A small model that answers yes/no questions on an image's attributes, trained from scratch: fusion encoder width 192.
Rows from block 2 of the image encoder, named by matrix and row number. Rows with one number belong to one channel. Each number is 500 + 50 x the weight over the matrix's rms, rounded and kept within 0 to 999. All counts start at 0. Numbers have three digits each.
# convs0: first 3x3 conv (encoder.blocks.2.convs.0.weight, 48x48x3x3), inputs 12-17, a 3x3 kernel for each
# convs1: second 3x3 conv (encoder.blocks.2.convs.1.weight, 48x48x3x3, transposed), outputs 12-17, a 3x3 kernel for each
convs0.0:446550512500522514470434554526569377499594461451473400517419513457436668509446447528399501511412517539478438473516533472645486497507474462470515461522553538420578
convs0.1:506488461536587505529514462461416459454492578496454504590503561474552487451519526526451555514466469483408549503515500483537524530494465427498468499533551456478606
convs0.2:476568489481347396490551412492537490552550478485458453463658547480436540570388391495607574425438519547451370604569427462642482400483435455510446418528524450471522
convs0.3:492419481433371544463470516431548582465573511501533408580528418604480473533514571509426461547396483485491615535404449468447460487507573509505495494489462535493519
convs0.4:464571462463709468494489484466551419583475405525444482473541484495509477495473521446543515466536472528450530521441516533437572447471479563412520474469499527424487
convs0.5:479424435493487509480457523459548508489552559474502498513615464502531545518490548521538442430474456468465453570539510618511540490568459531509543538546504539535496
convs0.6:438518480425491494575484498461470521537401440516441463496552503529419504490476404459426446476433406544481426557444434442452590573509482535449484542525503537557566
convs0.7:498521405499546487450570409468540485502580458430549460564469549580487520548573479494454511446467425465500436474511484423541489503471501513453525527442499526470502
convs0.8:448526509533512541484512495432538522558580521447394391529461574459558536458492541350414430507499477500464442502539552559526528560534527488397458519422483486517516
convs0.9:485479514562550545465530503623453544456444573472442549572541495502548515513562505485435442558526505589521559542528528529480501462513489538466534493503494517464507
convs0.10:514540515483604465436441500558569540485557533518525520542453481489460445514472519475417402458452471490461530493454500468514501495473533563460490501520501466435528
convs0.11:502461375436438465414620510563441534535482572535532530464505573464475491484504459484524627491500495495493496537592456508446436489472493497446517494428480471529477
convs0.12:398439439478411639478549532523530460567526363492460416504512586520556465507474456432629623441584491473466429489524452513517548548507580500515452533531494493520508
convs0.13:494531494407409518520440548494526486410491434538489487533498502470487494496557530493422471500502480543536486495561475525450494480556479597469440519623466497508414
convs0.14:442412467456518539509556473480506485542466407570436444551504493491448578505484548505504456479523504476480484517447499494504558511496502528547614462467531510527553
convs0.15:485472568421493659462425575492459417465473444422515532493512596502453500508495440424472586519492479610509513487497446499455497503515423511504553496497430453590463
convs0.16:461559552366728438435579493407593454451587442481441497634509473564555488490564459534490452515487469425478450418496459450537495507478535435565483485577543554473510
convs0.17:553499460479536493532591563504506511582407510504450518507543494518558456517505508511518461484526464493536433440496488486459558485530516544465437461523552527477503
convs0.18:490514473409426475449461560541506500545616530554534498484521540463482510467471487469459555518502568546477520547484509506459515507505505464461502500480478535542573
convs0.19:559491453569475520502518583429520549467506468479461522436542472501455452513484514456512459536418530528471496517451521453513468453482490477582472444540438464555487
convs0.20:474497505459422529408426503503500490665538404570537485488473532505479535565495520472361534453489539488414504477510522500574519578619528452546506496537497526529491
convs0.21:573469523524557430455472464485426483467488488551508422455588281357665588436391521449532407476446568483446513458409543663483489508502468549476527544547450435572424
convs0.22:556508444535443469498451519504537567477483637488463498478439595480422377503580383560421466497420353505581546428599543522501473497443440514536526481547580547453497
convs0.23:524487472471473484490490490357522457445381532558429476482550547500419483495473526416524477454477566447450555506483532552437454466508533476573489390539536521467571
convs0.24:494486439464473445533525533469445504428548548545589534522466510525496452541494467489445464520430382478476416429568560478473539511472533544468560475497561437503488
convs0.25:471524425473579488394586479590606506415641508408473545518441572539445475528518468511467559516438522470529529432503451464424539572509526429474416491374477485467457
convs0.26:508528445668423450421519447422452492443517502484587447419525544529483560494508521504561459474497566485583508448504503507496506497482497490477492429566466538438490
convs0.27:548490533512501571525423524526471438472441594634389531499500481510496507487507451477401514492446457492462444438521454556465484549560525425486404422519540487547531
convs0.28:547565565494460431563410485491526555482465531530392442470479515571488483476454511427445516471437519533459469557485478536416463462554511494430479472501393475494461
convs0.29:505425533428449464429457462512462484518506519499527528549525478513495513549464524458499477438424522428440524488524502477504468484483531440488496585386619514429596
convs0.30:540423462483551449482472421491432559389457454458511546552501428493466499475510592516481471547497549494492535525457538424571510432486548421569501515431513453522475
convs0.31:395423565419485620464418483519470460472469522554451470518515461561490501475472449498462492527437460537486469509461645419432530505497495483504514488440501527462530
convs0.32:456590481433499467398400469401464558476457462512494464498498475461550565492486566546503434447556502508467538547466468530555501517492499463468548452504491533493430
convs0.33:529493520451589509518485578547449587507407590456431467511631451482587349465506455523479473493456467475458531553523606516454577505476477476480552410438582484495490
convs0.34:486491516489540488489446462514538553658596495348348454450470451505545443498561533423491420480499492468502463452474506481465443559502509440485455451425522508565473
convs0.35:554629442632358489392380558563647389488362405435436527506425539490470548487536498503411511534498544477550514426456510529495519505451484508560475485458531521488508
convs0.36:514469495520453526478450553483609615494479627475375427501495471473581553491547548552494447450591478461476521517440538535544508583494559432432532501500487506525496
convs0.37:459552520641467476522641446492504538459565659436516518491461581482454471446515501370410437487401415475503436484526560594497539511592558470509505506411631555494545
convs0.38:366593519645451534549520468577479474519467565508479428521521386508481511568521507466540605518474540519435466492360538476527457518483427471489538544502464552509471
convs0.39:515437430524527442410605515467350535455598418462523413458538581465520513460536527503459533470557508480553513515605535446474512502417489443530491531459555533466453
convs0.40:518442439457420419473448493701553465529486539434526595468514573507457508534517434476526607568445419510464430506585653524506575576454507512503489545503472552478469
convs0.41:446514472533360460564387458459481523580517516540529501489467649499434642477470502432711614449633611474462437517477509497563518467497505541490471478525471494457528
convs0.42:510576403505468476475532499467595504480457565539501469528535499466521530504547532414575460451465429503483479491446512481546551472429494512505518488499503552453492
convs0.43:458476548495525483577462490569472553497516546576508511489481479510596452533539481476474534476512494518553492522454496561359425525458434531494499481474533520486430
convs0.44:467436471679472415637457458530510447529583420390523440475517511530420561577435532515511543433477456544462497547506476465581436449525483516462489428558467404537491
convs0.45:570462472617470502533450475567433483492466519474485590483465539499510548559556532542400494524418501538444532513638504549573494505543508414492545446569507478519497
convs0.46:557492506417576518484468469466549455504500450514511552529528531508527518498506509458455504470449510442502489448501515465432546488516507493572553540490569477519517
convs0.47:494436522394447591545520436454523498431618460490483473498432542530453486517439484512485446482474529527493445437597463478450579460670500414442465407529395481441545
convs1.0:477525499539512581541565616519481535464483416504579601565393537639727483576641462539455462495458407556494498411496501576601687442604577540540498576499498527511510
convs1.1:443492456428513513477563449513531577434449520459438484487525475500515483448454465479438466537522463540581589555489528476554479490506473610586476616568455582604514
convs1.2:473475530552550467549518499526386448531520502520459508477444544620634474608631559529481511567513488481509502497512516475348463481516538492477524539523531502440484
convs1.3:491418552519501495467531433521451413579508546498514445529501487488484524480480589529468487545554494488553454553492388537455415411392438543525560490534556501506513
convs1.4:530452453593515595573607549586497418514493415567514565504498515455505544528581631581613560529633530508559437498471500532493386572471521506528518559507508547530520
convs1.5:538587527540516499562591484547530513480546557530620605426443531488531507417521589458509467502508514454598572572473491407481436442424602466587552438645685428579720
convs1.6:466481491530458595491466494566431409480507554449420500486566523467501532479534498463439506461464575481546559528568526558528445538481429493483512508486476459488485
convs1.7:536451513521520398533510481627479486477479524438438485545481504427476535368423482520529499541580544546534582459475492487418502460401433484520453472397516444364525
convs1.8:505548517557477454518479449541565566542595550418451419440469519547513546572554438455427543493409465529410450533483459493469477531468546525467529519487529428421441
convs1.9:521494470484525437483467568498483451549509424555496529483455492463463458438481489529546600420513555426446617471529527542603553587536462542519489527523490534547449
convs1.10:535558568530505499495558490517500495506479526464472497488467452477544529325512556389422492426496547454537472494545516566519486544500368474491494422458446429512397
convs1.11:511496447478460398446458425560544540558549556511560521441454472496551479481557502489512519551521431584588491501487470455483468400386447432429487411446465424484469
convs1.12:430584570523633525540662595482447442496436502508580558444449515532455412443581509487528486555560441582650530603498503579536513443458511508500552495498588482508587
convs1.13:479493480591466538577548431507517499439515514494471563574549565540494490508467441529579541575547450603550509535533496430526501460499531494605514458529630455507510
convs1.14:529496557510526577496499571572565550441388538525546496508494482515506484478435526458523526443493456592493517537552470610542433548435415507521583544429589477517522
convs1.15:495489507547481483515529513520525481539461497515511448449421464492449502577562458501488511520452473479463384489480448503510435468543482493545528485503572484512522
convs1.16:515467495542439539499566430437485510544514484623603542482450491553487518502463498460503506417546454483511451500482508537460456561483496424492500447482523444497505
convs1.17:461529487557517597473566497466471507514408483520466526519513520402484488425446481447506427511398428500421431546492524489512546520484561483496537526601551469544467
convs1.18:500516497550538438537544486480485478432565573475482494511443433454429440497495477486496425497457432441433493523472460421392487383346439460543565405632759424516714
convs1.19:450555459490548530443513557495506512426469438525412463465472492327375382375404484484463452434517491493487436499492493475460494485508448582545480578492529552568522
convs1.20:512448507581580407488550484427424414499483525559573489527523473481505380533550426434471493476462486457488480500532501497431500471411512468493506525481674564417600
convs1.21:462451431538569489544539517561443394565488532494431548561597459538644599594562532524502428450563412514493517465416503476504523529564558537541548472473598498463519
convs1.22:541542555511544476553533562559515543525549572483477500507516590528485544569492440518532563502463503521494433484488481459485567528547513485488506505513502506443466
convs1.23:466472506422424462554423474539530540500458404475408419408399469450502456469500507442452407475590477573624557485446528513485485445502479527496537549590553475535510
convs1.24:472460472454518456526466438445403457538572587450430486488512468435474522545529502503534551468474540442460570525507529488507495475510520496514551492559620546550635
convs1.25:549495620568625560562650525487411401542417467528524449460506467430477489487528490442528470443492476404492452541515449511454426479395398526575536453473498467401508
convs1.26:494458551479534385551404569529513529496490457516459432497513490438465436487533536545443540512446520563471462444532562470539514487528478510520542480547560492551553
convs1.27:548547528404552493499470517465531499536503432496463462516519525479499436439436446520458437505487453486520492465456448487550470521526502577499511522563457462598509
convs1.28:465516473517509536550460501489501491439483546475460501496499529428543514578537608511466409468430419422397409497489484451458471504489560474457492554459435474499514
convs1.29:496458508508438423479469436499556512545529571462458437535615490519578529503484543470455402517531479522601566469485537461447495441453469597558507499590548507521605
convs1.30:542457393486484569516553553509521480428411418450569581561535494453497454465489539539529551477533590473552538494558569587605542492680571512492496510578465459514488
convs1.31:478447527498436412493433514531526525470412442530408434489546559491543564509540491471501493498524489557550548494543431486427457439489474451497510463438469477463404
convs1.32:418546504514442444442449533460530496503481444486427359506512495516523509457502519432516440460533492494494483508478500461431465456498482537512505498504552487478532
convs1.33:497386427492428525458469534458472471443438425560625460479421428582570529507586607448456488460424493539505527496574489533558399546568481504456482516509455470484429
convs1.34:522503531512444536514585503487495473500519613569605614526525501440504477429476530554544500527495452496482504453450415493438445481440417525533555494571560515481585
convs1.35:500430402483451349512492589560590555522463440610716509502472494527505508507522543479543498474515513450645448444456463470447438510574453527460415439490476513570471
convs1.36:461537555534500516498488460339387400439501432548536478491495558461525528490491497486462506502449484456445472488455474437440452493475405484490482491500501490537562
convs1.37:524529504526610417558497598401444392503579442543645529444494482431454461478441483483450473484425422464478494440492446530551490492556631511426463530507501527526511
convs1.38:505481497417538497570437689454507462543489464547536482468523482442474486402444485510551549573530544563557459472522502508479469526513464459498478497478485543506454
convs1.39:593493561562568492521507594490481514491488478444468432439513487539464530561595444414489474472470427454393404518439483451443483466497460509540498492499502570478422
convs1.40:480471506542472487556470413497485484482476439442408419460444459546440476525515459450444401476425434483481407524478478463480460425429435510501530536518568563515578
convs1.41:466508407555445415573495503528556455552579520523505471542397489567487491461555519572560428630667540609609567506445519520424410560437510500482526501436468487506441
convs1.42:546481458497462408480447484454495469462461443555499535538574527516532525471480499493532518467462444436487440438415428473445514522444472481561485503428457489466483
convs1.43:469498496437424475465498446480575573491498466485501465447501515443444569458513489468534490522523490535497463441453499435407364417400365410447502413437520417464481
convs1.44:480516434463540530441485493520414464555659611559597692468466465474498483475519480427488463455494466510493459509445506492453427438455400485459493451472487510501575
convs1.45:520548465520569508560531561548501506435442489440445469523516512581462501499473484484511581427455565421465586463524501501563557494537459536493509514473497535452451
convs1.46:419470430541455520564577432513471479586479434537520486462528487450509514451515507456469447492482378502486454511435488463471451547482454490487462539521493545521451
convs1.47:494447530413575560479463551403403399573557547525614555502490491502538510493504468454486521540525489543550463512472494526605553539516524484441425484506390431413368